{
  "train_examples": 245000,
  "crop_scale_min": 0.8,
  "translate": 0.12,
  "downsampling_factor": 4,
  "encoder_depths": [5, 5, 5],
  "decoder_blocks_per_level": 1,
  "decoder_upsampling": "transposed_conv",
  "max_precond_dim": 1024,
  "max_steps": 14600,
  "epochs": 15.3,
  "warmup_steps": 2920,
  "adamw_weight_decay_other_params": 0
}
Rows from block 5 of the encoder of a small image VAE, named by matrix and row number. Each number is 128 + 32 x the weight over its row's rms, rounded and kept within 0 to 255. All counts start at 0. Numbers have three digits each.
After each channel's rows are labels from the 100 images, of 14848, where the channel reaches its highest value: "responds to" is what is common among them. Only what is clearly more common there than usual is listed. The data: simulated grey scan slices of phantoms with and without marks.
# conv: 3x3 conv (encoder.blocks.5.conv.weight, 112x64x3x3, each kernel summed), inputs 0-63

conv.33:137065120116110180087101119123126110107135128108255119126139116121135150134152083062116102064120112094134129115156134128122077129066125130127142129129156123166120119146111103098131122081099088
responds to: chest

conv.77:115110130160130107128204120102096117145150147134169069169128051129099133129192104117109159211167113173132081205132111107130144100173128131133120146120131156174132147122092173153135144137141191
responds to: limb

conv.32:111160114171120088102144173063128132138101071137040102103120144178122101121064177155119080132097163156117147171093094143099131157190120141112141138136127138179135114070199120149151124131128132
responds to: belly

conv.57:103205100135120113199093146098060115178102091142090151089111091148094117146147110171141123140108076111116129125178105128127110158150129148129127102123102111149163116101126092023152121093148069
responds to: head

conv.69:136160139099123145209083147125182088122077136064167145079132102086159162117131160073147117127174072178120117163137134146146110094171152127086142150164129170150137138168116168101123115112130198
responds to: limb

conv.106:114137133180081131145144163122085148092119096107056116075123045140103189139103089128155122106109106119123157179149147065100136131176186127066147163102100148163150154128130127076140165122116151
responds to: head

conv.13:103173112020117025102116144141132082122132079123095154181156126086134120155112088095151130151134160114127069122127147117132102123132088074096121122110098180116136117142119100138075090126115159
responds to: noisy

conv.49:137138102156128133134136095114195133172164118106090107102148070125200166127226101094157190089114101194082152162111091076119110138108112121138146113103138142111117137171101116090153137138105099
responds to: head

conv.55:080122138173113145102102159143171109140076088154083163203156121122105110132135086154119158172092072146120101186138101135118096130151139124203109139096130127183117125172134203084080137128157123
responds to: head

conv.100:231071104174151114139132144077097136172098126134079127045105100104125143143155114118120124198142159114107105139153138127152116107095107171135110167164151134129103078160069152133120118182111107
responds to: belly

conv.80:112191147140175119159147128139141132171132098133164112073135176184131150111140127157125123065161073149093136179152151182136037080104104119160091134140100108095115114132198120111117143099156087
responds to: head

conv.102:143109149099156103091071096074129131102087157130164152060115094117106080148083116092201130100106080107094128083113146127139151151070144090134146120163110146166132118097168150113164094098139050
responds to: streaks

conv.104:138110137098120122114076101086161128088139158125104134030133156097138100061104098091104113116138131121079170099128108097172071176124136132070169139157099121157120118191125105121121103161083184
responds to: head; noisy

conv.3:121128144082096191129189119100100127104146102147098155170166183134114090134195146101088118123093150139109132154070079178134082162132130124124153142118073125168089178132114051121181134156143125
responds to: head

conv.68:084128088134116093106178186086090117152149121057156135112162170127128122141114085150182101038121196096154127110162107162133074126179129144156088140115125157185121122111138108138131169141093143
responds to: belly

conv.63:159148142137125176132093160146140097061137136138193154113156159056115214065191156066141134107151104107146146107136075146142136145154096133103159087116127167065088132125120108134114124125111156
responds to: limb

conv.60:115156083128167110132135105120134126087134140133121128137169132145230144139193100163138171170107097103051099085099138108135116093101132171106081203117113122157127138146066142145186103125109106
responds to: head

conv.17:118179133096067081094100104144067132106152119067190166118138146115147082106093165116110103150143150082056176112082140099158138194095138147138128125144136120089107118170115180151091103132145097
responds to: head

conv.64:126102117142105096139132119115136090137134126110081119047138094159087117126105113125114093104093091090148084133058118215100108088180132116105145111094157162156091186112138081054134096117095142
responds to: chest

conv.52:124173146153082147133151126049081139115096148166088149160122142162113130146150034132129131149097185067108161113139128106166130083111121118134113157132088116159132150095142159031123141137078136
responds to: head

conv.89:087147119129095158083135108122099123115067116215126165172158171131135142112083089087081116119168141145131140115101112071157121122148205134071132130125193145147089110139079116130147096122070153
responds to: several spots

conv.83:142058131169144169136074186107174143157150119088087128120159097109112157097145195079063109122151158084100115087143142182141195131154123182136146138166146112105131129094110132135084110162106108
responds to: belly

conv.50:136124080118130132141102127118113080173138140124178119111129089126126103119176100097088072068076137119172119170098041139126144139112068162177149084082110170152116118157163154098101072125085132
responds to: streaks

conv.2:142160124091117056206145144113085113109124133164087098090120093102149115105144074155100138191097164085167148118114090166118122143143080154136122130139110106042130085180109138123120163110071118
responds to: head

conv.78:115117145134114120108123184071117157119140112138089093106095144117141110124199103086116108210120077081081140114109169128134115100109119140095103180102127134175096156067119113024112116124140102
responds to: low contrast; noisy